From a checkpoint of a small image classifier.
Model: 6.79M parameters, arch swin, activation gelu.
Training: soap at rate 0.0011, 7300 steps, held-out accuracy 99%.
Data: trained on rendered scenes of toy objects such as cars, trees, mugs and chairs, 97500 training examples, 28.8 epochs.
Rows from block 6, named by matrix and row number. Rows with one number belong to one neuron. Each number is 500 + 50 x the weight over its row's rms, rounded and kept within 0 to 999. All counts start at 0. Numbers have three digits each. After the name is the row's rms in percent of the matrix's.
# fc1: MLP up (model.blocks.6.mlp.fc1.weight, 480x160), inputs 80-159
# fc2: MLP down (model.blocks.6.mlp.fc2.weight, 160x480, transposed), outputs 80-159
fc1.206 113:446576507480488493525482502525587491488403524515526494459371416466457497596488469480537476500487539537468480576611523502463449529580524460468481513480468488505541567545491479434481479551452460469504598485447474462465571431456462479454489536
fc2.206 114:466563638496512518520511413605413461458550488529517522500505452499544485499535527442494518534446501493506496419551524537529581485462578502476593573438458416528543416552393553565546496488559508543573407447530483472599429495450464484492480451
fc1.207 096:505464550497463428550554500459585542470541535494519510491455465529477486508478536539481537526510556566441437429478473508482479526556516519495518487490503319526566533443456440563562458461513357498485504522578518482419596504503513538525543483
fc2.207 106:435433479491522497537433572528436483574502592537442503539521535487411497400482603525527467470518465492444550619445543581517618472567463543512585543535427576488401512514587536515552456518487540535530408464537469491441556451559558480502463506
fc1.208 089:456498474589505453552500429504538538448445503434494529456504556524606397476506523448426574494472543399513499521531561479500586537566519517556542457536509456415526547611391522452478446476482561519537474404461513500570486485561495509573603543
fc2.208 095:499496440524531547456510504420455581548444568627515474603491492477469610542505641505551542453490461557512498551511486468476520530465534491594511469502504463522401479404460545567391498474513540530586463548536551485521450592522536493582591496
fc1.209 095:518502514541532525509424403547467497452540505489470438559390505554464574574424481498452503474441497524426604437468499431394400464575456473420513573531557502537471507565505458461382577492458491404536528410455495573576484517560502564532517536
fc2.209 107:459579494523455535506555509522542546525474437558547528471455551410532480451454487465471477557520464531491497511452441449516429605473548430581545542501544560446506489420495591416487515433547543548532443588568428510470383554510562498482404532
fc1.210 099:560478476443471479510557462573501558517504513590530514381474399509440516581527465493485480500434513582499483496545492407551504526569526510492474509470383463394495462515552487467528496533571429483515537568508507572596547467497384506454477664
fc2.210 092:509504438538467578482498563408537409513447491436513567451542536508546439509526567474497443491579591499474478510614501426441469486509558562579490640534532372466560497443540535580540505535525635546497507520441508525528536570542540604534484471
fc1.211 101:429474493488443411489488507533570521478495452502464424582495547585494445488501506578531491467523531476439567514426537537471475606474534470477581520421554475461572511527511527506416515471515494455492473391480533507518463481451431498549466437
fc2.211 100:571514551506516484536496527431511469537402519486503544486426555498481518512499560420372592618470525532575471444461562556517479460478524497524515466529415503450550386429389417543484444437536483484491591484555550492494493581521528509513551577
fc1.212 098:566576579494444569511476494475428528459456443524429425485516613433535537549463544433531460410529516507522458518397487463513558442542529522521444547511454519489588491524530485551493570404573543413477504515493481444525449537512447528605428509
fc2.212 102:413461458472507450436503487488447478506623457550567475477521513488466484523408384595502534578434488534481543557486589462448407589474504500463482483516498503451513420452456488476584605468480515559562478533512520503457445452484534504428465509
fc1.213 079:418532475491503495469508498477427511606457620459561506543587482445542466525600490439419412547503502468479436586508445389490444523570541444490494528488492462468529482487442498570498517467534502480490567470450511546521549571530423484506486488
fc2.213 080:556483510515528446536546497563551460436561403415449489471492494453502527495426607503512513399474518574496489383469528500488472530453521484384385417514436481499429492514509525487495510540481473562507538580566537476478477486484511503460463449
fc1.214 094:476499441539480484460436527504464557556452481501469508386389580493462431488515564434546470518577517421438496517539465530632505486567568442541608483547514544533429524556585467502557434558568541506459563597409564540419555466522519431491485497
fc2.214 090:480430514556519460576593368448509494487498411534468568493532518436488520573473465455452495520476450559573568522496507488477490565458528533431439478473474527514537506388483477443455527573410470544364418450521543374455522559514564548437442579
fc1.215 103:525470561539489543544437463509532500497507570457587455529472455483576469395488499507502413441509419514609524483498477481549427569459467571488417583405538542523470433503462424452459523408551544486510482414516572553484549536536472536460428530
fc2.215 118:542455476497491451447536540514452451517482410516578596499468557596509575492524522517528520481514518513492476501485620508488454443609503459541459569557527474436486442484441522563507589426617523459429463489477574468490524416496481477481518483
fc1.216 108:485544470469451472462493512517502517585495550464494519564531478475396524472455462430459456525425506465443556448446529550426449487404473493427478508549494563523571437492580522489468539478474514388499451425474452550518543614525499600556480464
fc2.216 100:527535452526432588611462477446391509526454461515472577498438519477559543509485559499471464519590464536532477449483516466495464519456459524551423423452565517477457575459534599541444507424439475519539558467484517431489502509478412395458586529
fc1.217 101:448489456502577463560516506483500467549464528432457486423533476523542520531530420547557562412586488431456496470468506590456550527569480405501458452411490448341544483567563480414470544430556537492510477428511577471538476509521442458423447488
fc2.217 095:518508421607449453481572604546467422506534456477540512533446522557519465468495542541543536515528537591507520440570574458494407470411541506548476541510556471528395523408452486575463461469525404482549460511484356504517423468509598518563524518
fc1.218 111:516578446527420538446525494444463484458522503486448466536377504505526628383560499535505496515467470540441429474482516538501521546572468507622469611543506427482525498487563500516600474477516570521431522536514490513559533568517533473525502412
fc2.218 108:525492470514527408568436505539544548610608407501494539423468462515463490581487506500561501454572517564459643579468498458511525565464503509446540516573578404491540491565527483524524501487474486552506495495575580458438457519607502463436529545
fc1.219 101:467494604542576582532444420504528508502410551433510469507532542479508557517511576470500518392501555484565544512550515488499536470493601582491438475468550531433465467555547507579478412458488525535502490480502432466517474527514423469507389453
fc2.219 094:467577480456489442426494494547591418504512440534529460604502586531452573521611500482425531461471506470446573530509590436486531484470511502555550454444482495591580484580511405532427416485528500492459501483613549464535628527512557493502533473
fc1.220 105:452438519512476536453442517459458442412498347492527526528500444601501527540487493501485456459426438469498515514551485503516570474500455542559552557507566468498513443500435354572348517507539521480505552523453554502441537458466504459428432342
fc2.220 098:544600461491540547493587531531442522586472658511572534434465521502441551462507506496551501448524562475506486449573462472544547480545580554514514449380443530446564572503431518505610508475460480445469494527455448472540488462486498483487427473
fc1.221 101:465518487528606565514507572400449519480445399470437522444485604486545454537522488545483442539531567563535479592464496496529530543351531611516492460540444473551494516551488395485443503508526519534452515554575519553554546499557470490482472532
fc2.221 095:537510445506518413549460484567431517493578460576456491565519504370383567462574551460408462476559502568532470576428504470524517435532532557526495529599547461544432527561487541437472535528383454459426626545536499462465527563522521505458516502
fc1.222 103:493549547542485522523609468594559572436536436525390448435418564421523508460505479559541532513525430590552480595557431503482483542498521454594461522507427532510496487502510465441503571513456479523383539445467532482539533469410526512507536442
fc2.222 101:536453470493486542555509562551522445483516609492649532464578526411481451569571498507524469557566515497386465547433456525484539496481505479453517438613552467538473516537447554486431458447450518469516550499422456521524427485536550469492535414
fc1.223 100:430507459540468514482521501412384563500428517500534472490524448501517445466463440445605470579544462632545478512515463556450490570512572581488457490478568529498521559606489459487534406567505398460416491434533476462545524484489461532547501531
fc2.223 101:414467464481487524507575575556530535477415489439500472432467515468511444517540498494467496487449611421477539475468477448474509486421502561498572471549485522473428547346590494506495429584430500569516460573434516506443501450531451432594515528
fc1.224 097:476492505478425468519463560514548562459553453483538613447526456463495560537521455474484535549525451497553484453476434556460478504507507412418436457427565602475399450413460516562552525476475499478511487443449439498461505493521567503497497526
fc2.224 095:486565516451447505520543419479495491485475529501501436555520536506484482534550473373547386501475473527573475544477540462430483420485447439473499442553554499493565517571509516495500498490464347436387473579513576500511416472444490504500492448
fc1.225 098:450456532484453659556447492467460464535538522513452532518450575532592414604611505501555410588523509498513564532556443430517505487511577519529496408529450477443431570545497478466506487539463499489510494474513553528495584452491517353448576520
fc2.225 102:432577478453577530460476507528509457536487492499383486428555545540450531498487513380492487507497456512419472523577465568486541541497508489492489528455510557506516495477572455507436552515491477557516475412487498546497445515514478413509526449
fc1.226 088:497443475531456501552465541535520467506502461471554427550530514465477503512567471504462514487365547488403458496385482475622530557541470477442545514568494530504525466505453428506424531538441481437478449464503494451599574519516494507486391618
fc2.226 101:588585501429608603430545524581556528495498497506496529494442527509499530462390537500400474491473456500482600586508423351513526514451519503492530529519506450463507572523562502561547526507522499635485494527538502527437519508530421506531471413
fc1.227 088:561463460469464553509494486454512529567526524449487430563589491520450470493527525508516501557449554461507435493471650542450469542441534473408484541571472482557444443468500637572483584530524473432447449503588451521525530446528539484488463541
fc2.227 103:468509476497536480573522425540524493500480574549540502551538530589494584587508503547488550388512567392431466516564544514604491460482458556527459427507474459511477554513541453437515430418557616518441430567558493499433495583445424469510487538
fc1.228 101:473438408425540485597494505493477496488474563380481489607558568528460503451524593545502452531588583508482508407454500448508533501505445412542539476376492437505372530487443483588395525541555523509421511487531515479508539523517523465579587518
fc2.228 102:496550495486456479492497487602632558541558439533493485417534548461506479516394570422441479451527534486510589577409496481515481539512551559582480525475506571434545513410573545486510547484435477542415452468476479538542458628494589446513583551
fc1.229 104:553513467488562477614539511555470468626464617507594464463509430480386587457493510536461393510507475434482468502464553511421421517521551536468497508547612549541492462515444525524480570488518475552510541478536572481429388476436618515514442561
fc2.229 113:488362483451459495526468493418482459501517397513524508548354561496483523526530511523556458467536508560475592484578493517579418530591451588484580440493575394479534585580534572471519505594469465506534554539515496458458531516488538503479544469
fc1.230 099:390504416422549532519505445512544422518593496459433511552441455461468505506517508505466540481541547449532542551562531538501454604471521499619551423460533599409489503458583510533537426577464473459498441471460518466508570545600534428456486460
fc2.230 099:527505526479453416502372539431489512550445557586434489460416461494585484528523543519515453487539550500478563475436569486477600538562363471417414468582503451401463519531505545417500511472528431496487429427566447531487427517539486395484509530
fc1.231 105:525477599528504584449483461564513537510413519501539543456528500524516483526521561500533525521437466586511569504411466527485543511510506462488459458525461671479569497623462607502522510499657566559495526451573435569518477577486501479579523519
fc2.231 095:520517527539551487576460524591511480436594500554475520454559413483537450531435566437465546433565501577456467494577501523478454419445539489428532563554427501496470544501369487527488574484496479464536504520498478500437447508439463443492397561
fc1.232 101:381488626466596461527449524513504584445512519445500474555505450430548568459475545531492490476428524578452437484437557476538512505588537388519499533522569447540518516460512476501559567499548433464515536523457460545474487495519512513467500454
fc2.232 107:477602521548466536464491460487558421568490504465493571435467581516503558630554457506513520474471541464457497478606428512494437513587488549468543502497366488495493560512511459512384501512515526464428510414397597548417482589506568498498427463
fc1.233 102:447421570466525467553439454478534401413515529498507437499414454479478461455508567430456523417468510518508457546465505503473522429509493459515554530481421515505513469527399483394524527418542492392558499555560535604551521523511458531492424440
fc2.233 090:418470478529449556425540476507445496494437517553504528528467584504463511543550497460472539533483470515494569509498474540445510572537467508547390482512437430645625571526498565469442600432474482593473466529395494462494428477433441490459484559
fc1.234 099:523462458486551495544492491449438589421545472520444562417526459476561563531439482426440432448453499576553496558488458543464492573570406527491445502420518483542459517460525536524428540420514443466466443502531394514521473442498494562429531583
fc2.234 086:486542524521467485510578497492536618606513494413433414588476455482452525511546433495479591667598489447585505577563511349548446417397597508486556421584493507528547524529511464538486509492519506498546548521515551463521516466433534484541405476
fc1.235 104:519515439447534490509463518575458560522511422503614567522498481525487539452496493431369500436461453511543493481593486499470420513575458559574536542483444385514355361396527575463554521527534393540542521506470515511578484530532470542546526427
fc2.235 101:540557550543425549440585461432492497405484520547471497488534582570474491419569446433505513602486503497499458462575527455566629557536466485487508531439533509456547545514452414511475448510502448433548537542577520488505535487474441500486419501
fc1.236 095:466546448459557569482426507475590478611552571504469490584427524459448541516540449390523560524449558591458450450526471503569507466468530435548562523454519505480515542538569515514581543546534451532442418502582421431561528564481569370500421440
fc2.236 097:562549485456440426448426494497508495468482479487539327511520515565436617492496533602458481430542427457519473522524474497551486598454426485450585440466479537459485518491485430543461536541518492469540417536333563559447520531528499533566518453
fc1.237 102:513487445506445536488561528474466452447447534482502589517498458498443445446448467522449526438416489444452413483569446505525565488577534480597529498403591366500480529547483495500496472492529436558526387498523441495455569386516509416447510524
fc2.237 107:513562507519560534560442539450615524550607512481463446450557468410489524483462466485553399502531513447495494494490556532493530550512512563530499574495485408516574433433437557480558514479507414385430479458569549506525463436417432536596473538
fc1.238 098:615506526431621605517598493560534476391501478481475533528419557452507522503499490444423466468561391362513422496510391562540487498553441484544598411498490509435549561572494491521501502457508448544492452438516436494495486606387488517466516523
fc2.238 121:566405493519517546480465507493487525474442592489701463503482478470455519505523534579588577533541490558431528439471497458459453516417544516420413442550497460511412467452443437455537460477494558582560494492526537444536458500517535509559469531
fc1.239 092:538595452517429562455545468368448511519577453532482479494491501464463429497536504510507438520457491495487492501564483573471566482559454555523449527529504372413525463515519566542470548483557490566481469479447439552382540473583585518538428554
fc2.239 092:578449539457478461489560455619460486451506564489528551578526409615573493538539513480492486474497613529380480443463513413581533525467477460609513490424498454579480515446492418525498498613436518492586458502498428528508546470489506480537515491
fc1.240 103:503461376456514508473504473501370490514489535525480547427524520623456552536584449475481542561560559481490499497429461553518522538430486581554436445565488533451484556560509471507516502477510519487552592493474481518542534524574545488496503500
fc2.240 100:532484523513528448492455517551485459503523475486529497552495557503568530537517407518458475457469484517482463528501421511534539516539478571575454596458506483493465560536539449500463491549537559452403478524547438533526485464562526601530479479
fc1.241 093:492457524492464431529537518516475550494441548534535452518444616471557471467507497496538586512498482472446417486571417521432519508367530555433523469448560455490508575538422515521438462421467518368483484447438531506539450422483565541578546593
fc2.241 090:509496521544440481480445549568560420502537576593438527544423529566573564552395559446616547440502494492525479575440511555469463624522522514464535515422444502577525440421464511461481498558573486608493442425512471530455501491461494442479540437
fc1.242 101:462528478518487558491515463517353415475418474438499542540514470456469543560543476579524531450541469442490472462507485464547382513572364450521509521492549509531413491516537456506522558570536435466566485489515552534501537551401424515576439474
fc2.242 094:534554457470485466569521618443504478492504447541533584510452484427477396457510542507494466513605497501462486473656517576499573459444540502518536469463488563472498480475507517469515454443493445576547531553495530473589456427491586482485517490
fc1.243 098:526502573491545471605459470470518531444565487527482477538478529513548498434456526456475450459519535463464506481532476478406539530477517480552479500511482415408428444551538554428462580466430503548491483486549389489513590536476524545575538616
fc2.243 098:513524536452488534487493492558499490551444455535461540569493426532427496550453432559496479573490507559465546505371519560543569482452416547426580497535581504492528503494494472505435545559498495477575415531547493515564493536470489478433513461
fc1.244 104:453608443450507540581424476449415496495503501460481490431411551469500472463569474479482599555523450573464476499536490597482467538504518520440492585494420409459546526535508530494526482455521513528550470370444537564489453588492545493537441452
fc2.244 100:497463479499493492481496518518490453499587465543483546431603524459485469588598494467612481475516476441538464562527539502485493415557471406587551492557505561549524513591556514567550523508534532462531466571459484507460570501455603501553531565
fc1.245 096:536499465472453483498529441545460474468410461523531475497537515491595557445577487544521482495518474519432544414534436567547505424566486518555509502440528501622574516523405633529575526538507466504569532567481483449483425507597568484462590558
fc2.245 099:402464488540474499568469547503525459539590550520577498574513537468617464516459540499545534438470586474534476486503473567492444510441484532496479507587526520523464481470479467532459480559448463521488477589512602448454430469446453460512525460
fc1.246 104:533478543429484438535641414496608495474507486463533485522480483511469553481459550508527394475495479526439575534452525478544546468602566508475426509518460420507485448529475519489519477479508435419516589467536417464531550483481482455551561465
fc2.246 111:475497484543544623474508433468468521451534547585474510542467542603506450465508537516498489492555562448486555462485430483401570465496492425540491435525469529509496488473564498447343536511585491531489504494419510520570458462488539457396462480
fc1.247 104:540497500430470507483418482487554653454529539483526599446477505429523473461483602540515501452562483444487510468503548417550421520457554525482553480494540417613502532453415420486431465545472433573606466492448567425411634510518481543517464503
fc2.247 101:479504537548593492486619488491518442542527585583491501490495477552595439392594446415484491570594528532502539503459588545521500480530442532467564486503453523515535529567469397514519456471526557405561537488540538469551518407487493407561464538
fc1.248 107:531512520549489540520532488421444456527390362494511486483550446495462451489491435443444531448533473595552421478600535459472487540457544464474486471488459500457493418527523477541466495397531587479493431469554502595586473489524432552550573566
fc2.248 116:435514534500488450485532499509485542481579581487443478534440496579480519483487517430495440506542460498504501435527527476396511487496524497547482484461520502575467626574391506480521549521475497510512527543559474418404605455469532497587535409
fc1.249 097:460484577451504582475457484468531538488561473442503464486498489517592545505505485571444549319454519520613513499479550468483475511484406515510438467512498456370552543451518517469512505490466520476466484417432510560456536585566533528409585478
fc2.249 106:552491536521520510559477463554616491537502496550515429423522422494523490467436575490548548516502512510521577635468542487532529522546485477433532539488460598455392582543541412535506535491475465476504600407524560519470522544486480425503555504
fc1.250 103:429558489484441535435496454466423442579478426510516677513560542434432486415505576531425417469504531413496471529418435516553520588499534503474624538591570502473496515459552512557583540469531537493478520537538438496486517431517429491492500448
fc2.250 115:486431519506523521478559486455581505539494464509491451441521385458576443504501441530557514513499503554547536507485539476511487643477543507463433508418527495405472463521470559365534466420514597523537519442446504583578534559500538433467481478
fc1.251 103:414544498535499463565572563441485419466506462533530427427446506612580487448521636436496467497473488446420474550444508572437489560447554502464522443564495476500440464464453491525474590489561586473521468502462536552528467551531471470374434471
fc2.251 102:472562493477458477428464516502412421540494473561440653478537571519473569483517458498564470555375548478590470571533543421465521493573550499508412554530516528532613557407502578509515563550543517506367565494558562468502527478540562587499499509
fc1.252 101:531529470423466515496538351486457535521585456477552561507568514547501448550554525504494446453462443508527405452555492495528496496553532502443535462558499523424482481528459528387501469450497534504522559494482569564439480530484499525416492533
fc2.252 094:459469418461525536467508538562581422477447473574517531463474578513508553545567467473518507526474471460608508493462430481498492578501484506512500418550525560452507397462484486539571544548549539335489438526379519546492476546587483428553604465
fc1.253 105:557461511501502475468539497601491563445541526488351540410459478600484517520400504617563520546534534570496530438596474424500511461452520486596459463503434475503476526532352385444499484474449440436456554525512573436461509486465493391528546541
fc2.253 095:392571449502587562498533531492559534541487452508578561555534416427504559474557475458512406467503482502512599559443466413486539591498494567442527494413524551563506478529600475532434546599552446491467483470460395544531475514521498535474498582
fc1.254 099:500502588513486543559544444446470501520582467391486445512498501478483465452457552524611514569459485456567497467418501444519443553503521562440529507427467475667485562554530482478583568514408573508503531458438441468505517437517531553483558443
fc2.254 109:531422485475494520560499622459524529527562506581534624477480474486509511531526551523517531470549513480491428464485438476495474520627440503484479538546532500429494449447545528547563449521535473465498493428429528521566461441494500550530449570
fc1.255 106:502503517379460465524492403429539528512472577464500502551477430469491471434518591479534488508505491456502585482536509565424409419472528592560531540582583475514505601459524509450472480443414390429492491610526497490535490601530518426495404454
fc2.255 099:436536470541517466508493525479463459511476462517491509481409463581462505521485551457452469560511555458510412475456465516538486487413488558396476498531509485438556503497465613492581473455575389542501418469566490446473556509452535555548541530
fc1.256 099:525547496567511453513478547544619491476494410545595554541550511491503572638577445414551568533537502511510499507470464455502450572397511556495474486445511494536490512489463532471463449490523514522501544437524406551529558533446539505525446594
fc2.256 102:553560582507572562490444391460443582471494530529513478506555410482460478503511594553560523510425424519518539507420521583527418526488518432458448416447588497448498479480468520541387507594472486480505499504496540450569568430491511480460483523
fc1.257 092:592524520524518497473489480458492526533504529528408465518482460487521511492553485555478479421543487510477465591371595494478583503559515506567455532494558398438592476428482504517505542460541526441523492533626530467589405498528452451422471573
fc2.257 100:465578480499493423494517443475467399528385464530495438451454531500555478495505566448458456610489572479521468508506494484412550495500537484453535484498474563461510533479440440553535507539513556546438566492560568452539630530480488476596473472
fc1.258 112:541537533481372609524388419497509429479477478528438533547526395526519512513484485511514500521469492436491560548520431373506493558546602560546473433531575521511479462508624527513585559529575524514556513427522564597541515503418512468469503501
fc2.258 093:417532422507520402520532560429425530536508508496493619482434506423455432533504474516452458518467577556523526477481571508540404481498451437570555498507527551447468585512489514531442540476507421536557581401564519438487582570337453544476517537
fc1.259 097:507450530509560456498523470549569544541542515460446508484449444505510496498619595469468509522498517541439437564452507529500505453479502563539446461502417386461465543566471413467413504585523519532468485499416555459425508555420510506502430419
fc2.259 100:513498495464397564514526487548465453468550483411449561479520488536503482548531502503517459435582450533537453479496413542473584526615552498459508520450531548536499407455590499445521475446547551462485560452465526530621548445545504504539517512
fc1.260 089:554420475543569477534420511522595550531468501497465535412494531479457487501447523454558488528382489429446544528483507578462505569517511618499610487516466495427455522490586492470448479555577544471440499448507464509569455553582401523555415468
fc2.260 095:430545557504512489490499490451534452465527458514510447477525526502506505433402436510455546548460481441495464611557590455481524533419561446375435476614530469531619481528492497543488530520424461440543529537538450496510474512518495462529544445
fc1.261 093:551465546500545588458476468553521576538497510417487579481485574523506551502467530479483547535446444513562501426420530523452567401507493583470463451423580575408447437530541471549530464477573562470530541567517441567467384437435526486476496453
fc2.261 101:459467477508568584522501519540447484641510423530574585451381565505506505613429576500563420484502637489537598573625598496518455487545503490489489534461520481404544478536516508526523443525503532434469516453494541563570573477527553513517512507
fc1.262 091:447492449504598522511522547429491403475483517518407451453487516463424462453555481514469401469508468627535478421521427523537558396463486451586539494546556497558499501533552473506599480495503485511485483477532550484563517448412453622511541441
fc2.262 111:488512520440557551428521549592543506493553542447543548458553514463482497441462537439485623562565533453371494499488507511548445558532553443509495439533478479467525479526507586502539456606487461518549523531585479538506458535503538446426480620
fc1.263 106:611448532546443543524404504457501564535420511433545440557449565525454437563583465506543427450474501632539562430507496485372503554409566505534495533533518414493498432422601479500506572481533534468485471588519504561434452536404486487551572534
fc2.263 112:504603531544492400481551452519554450520555445526519457472501482519541495461487438527535429505455398525606463469563515462557547580478555652458479475581526509512515541559501430503523468525499551446514498475572410461555461410579462415435499451
fc1.264 088:546584487466522584527549405536489515454553474502538442452462536554456520562516462481464573508504464449591587516495502377533422576518516425516499512494561469518606498586514424489455524481511475482602472459492482532540472460491435470497487581
fc2.264 093:372439398463479452505461543407582423558504563554468465532521622533481448538476526530491443451554416496533441499482537561447580441456558510524565524459418509486501494560641569522602527472459554494465542462459495545455545523538489496502407551
fc1.265 094:422499529634483436475453448476545437617575453494453558409444456529472492565386518504476529463533473454434541541451469523489545526472497495397534484587475566543440520471591543470441470510464541465447496490511400545448575578519528490405486510
fc2.265 097:469516442449583507459570511503476475506509503508542503531457572502479565468494490567556502580503595514408406461490525530486432394576495535496557458518392485530548542435396529491597490490474545579507524508457553510536427500519493465597587455
fc1.266 091:524408475478480540538444506515509445426487467467412430431523572619483593475576468526599440543527522496447575488521464379516467543563524358518484454525439437437577500566565442520570474526482454528474528519460552511485583521558541444490409428
fc2.266 090:581551545527473468470434548449474591505529512521561455521471449438441592516459445457434440491501430486572424475549546502551457534495569513526543605469434574443444523564538517478432560484461529525435521589515547438442507545552572530608550501
fc1.267 104:495550460568591471418577451528524528433509447509512544570561599506400571540437454569531559517453447555504480383547579487512436464484436513431531509446614488420433501457521525555549459504508468473470434536473532540459504605519458448450551492
fc2.267 101:596553481553525516523502501388489541526446544426487518521397498500484521500466439516487420518565499541403516465444502482489533521524415447571510536602593555513396505440446558514486494482523462542460622448558508533490543513455604432503509480
fc1.268 097:388488499526549495504463492491492569650381541462526518477560585461530497543540539475488530491437533449516568515513590429496500519554516534462487416501461538581464485455580406564442473611431499497467478475564470512435497538459584490546442598
fc2.268 101:547549452575445491484400517503510470532415489545536437544437540474525507543516525501533517508350490485431585394528499499438540473534543527508497486476474558553594556500551618481494494491445381574465500537483510595576535543491413494449477466
fc1.269 106:546481481372531479482447485469526539429422413488471589477483511533446469531497458419509485554535612473473528404514439446452365425549489428554561463592584485571449571434583533572553451488512542516541510532468515555448562545490490550504489549
fc2.269 101:526527502486537546536529468538497547592470457481563486472571473429534489520622522490445480436527456599463435557498541560535510537433504611434458525447440476562524517528438532511518481477456495571503543532470506452468420442529512488612518481
fc1.270 101:477540561602541476547479505521478516502541519562509521494590483491532501469576449419523532558526538513499529500468599337500498568457511472504367542470430512502504529576618581581451514485495509478548488443422541524499455595487575518557564575
fc2.270 094:493445510470464578510432477516395543488495537490538439553533490552478471529410591530504526497527394438457450500455498517463534417500522506469589499511433485476496523482500488501525553494488505481521570534545492563509452523511487536462499533
fc1.271 098:507473557492504504508433528517469551486489510455501447444603493492497540469525509532471490552481390474524458612499491552446512527472466511543481486396511423475425403500496383493590494575466487448529558450467589525513487502563464530500592577
fc2.271 097:566556513522505481420490509521530506439503560512514464512433538484460405477422431501470447536418528470489518577476505530584552418555505458468534424557575522499597492469525620501450528510457584527486507470391530476408533420448495449567437494
fc1.272 109:563447540509481510461569446444565611581442443377443455519505559521505500542480528486524524484575427418402537511537466467444451406417547527576482436501492569454459510403532526465444499483581425511537448483470508549534505489501539432438580516
fc2.272 100:517478388521486517495444475550547513507542487516544573489464487439471418517463458464510465490512503533585479533493549377499481498546501421488504569524479488494489528520579528514412462547521566518441491419561445506518514536535453469595439426
fc1.273 098:554518480445427513408468496498474492515432478504435471481504490538518556408537542412418465497549530479501484443533568529472509559515453439498452441503433466463519442596566553548514491558485510493473433437505507579465471532555537585530395498
fc2.273 095:515463479459461492539394466497501497556475389473522424491563506570521447574512432390528532551491429603448514596485491441528553441539490484588399488557425565517559555523507544537474510512473544448478505541481468489547576444520470516497566440
fc1.274 099:503515569507518502490504588554447503528485526582508511454384470477461558507517462537458454417576602508487448492429533565500516533568456465459522579356547541491469444456546525388501466514566421524527498558581621503471472450527415546422486582
fc2.274 095:479514496471455572485563488531521526487534489494533503525342550536528463469504548460529523544445505433568535532605519522634523457537509508622469441513500456462494506531401480435507496490568497503490590462521559321553606456513491536520532457
fc1.275 105:480437521468461514432536431418439447539506415512523484586510489570520580456438470480415528430468458502488493502435507427450528506517516421524547530549420461446499423525563553504423461470520517484498545449417460468533569502559544551493520406
fc2.275 112:521492553593568495501485442583432492538502557383486557568515431406534341489445624568540478574534500449414518439537466475551544488471485499534534515497578512532500547544476483524522494542457577526499485487568448503544502441513401430496518476
fc1.276 098:554517491601493538551486511504458480486493456488425505560429589521563447598640388501518479463530578521488483537479497591534590468480518414499460589520454454460441427405548407519510459468459525473436634576488465439562516477498570469426568490
fc2.276 098:500509530491498540476547505484590509575508550526539519525633427534584511521413443487562532447540518533552552538536495471528465547508582551522423425557547541529570491574389530536522484587556582483452533560502428402485455533552533483586453481
fc1.277 087:535506430487462558569518549554498466393498554555507569538544523519425565557531481510413439434528395568461501533449521502478544486479471588549504626532587562572465547506498544512547413537595505496538490436460479450469549522505561501498494489
fc2.277 096:458535512475400464558486501459515546576509530458439444580474406502457455532434514521421571507478448514574486459531511492523453512500500511465512583553643492435590464507428434439552550445540521455480513516492605505548529495477481440492493535
fc1.278 092:419502486525559478419486489471510539458639450512554563528582454515435520454393519544574450581578535472495533481436562530490442528510516522480487578489532508398572551479453525463565564433510457451459439400463527580558483558493503586542431477
fc2.278 096:525495334523558402541533511434567510501509464484486521399547476508540525499461521490517519481427480509466502551535554506526531471434610434464504491558436501440483525572537495499484500421517581445523526511584557589377486484550516522479465561
fc1.279 087:437425433466445494560501523496458510492513523542530522383500589450508412542457518533518457549570459500537521504475498524569529524470487507486536523471591565565592491469496493503474424467437449443466517479575498410524440502451546443512542478
fc2.279 083:528574468482484519486509551536498490516496577534543482517412490498478465461417526464566557523560541506483508554491599506491449581617460566599498508565479549554529523492443488499539519527500466545574510594478459536458420502445442420503528462
fc1.280 081:507412439491492525500532545393472403572427460609438517514560487448542556513538667539444465457556470518475535438541584521435500517497513495509531530435483403519600525551331547439440489496470404473446535515502429500490406508521479523548515483
fc2.280 087:451578458556532489465435488557541480489489485477552456506536559534501499489533393586552441481412569437564492548494494494586446499436485501472388444463452558504453502471523456553485448439546570547612549461499573467478560484434444518552611548
fc1.281 097:532515539541460501520476577458422455434484546501495511453490471469465446529503583480476443548551494456424464480478528464613378472489427584444645500482526471473594516462480492568558613461506580519495491552563431460467513492445598532525641579
fc2.281 101:422527592541432495549408517506573581538540393459466420596488504563482457607503467503517438523564454445546528408510491509480460487502481481487436469484538486472499558495600425529546467527502518552461513470483580511525522533543430506409402510
fc1.282 082:464499450442545475515501553459433511500526537423513423487459441548462538462525441565503517572416415483440416451461475493541506530552499578562514526492533408531461508396472552503443453475526474529375531441449499529567421618516491516468488475
fc2.282 082:524484545518490499514535505425441591509417542506428532404488458355457571514449451494558540446485510571474424443460417506438585503452539489562488417505593537506543468488486569498434478445482501548443547473475528444528483503419512618512491553
fc1.283 107:608499442602570492572486560513461487430530496518444443489448495445515564503486467544517428590534571559472434551588441495550483479486441620503504482385573482471447578564477464473464558486500502510536531482515497522429437450454490396503559567
fc2.283 096:464456418501491494602375570446456520567574479493370467462474504534525470419542537458552509491554502455526623458518493488475571496538431498434552523568481477609453568518514485410539591466409439442452524496497541557557537567507381467528552422
fc1.284 115:525537483564455511631409480494522456573392450493576525486609514482487474509535553425544465504482485506583543467554478503477556513425475485497425496521489692516489480526599532516413503523440516609522453531505533428473498464595535494404496540
fc2.284 111:511452523512449537470492595587500564442489450466438512542455474421570528536552469538538595501501426545521436529393530471499474582560483485511468558413420502456506564517499461437514472419534470426484497474534472513562515492414510563510481582
fc1.285 094:514450500494526537538457507542448452427452518629490556535556491541465511521477509404465444484539459578430500487518543581536488475513519451429525442536407530548465483465552595446457539499515474425488458502544415512617434509543486404553512414
fc2.285 094:483485504506457426554538487498456589608613639413480440496516471481558535508489590597477545565517482465471476486598515487424530397561423483521579415418553505500549457534532460545485527379452573458505609501469455490410542495425486550477495383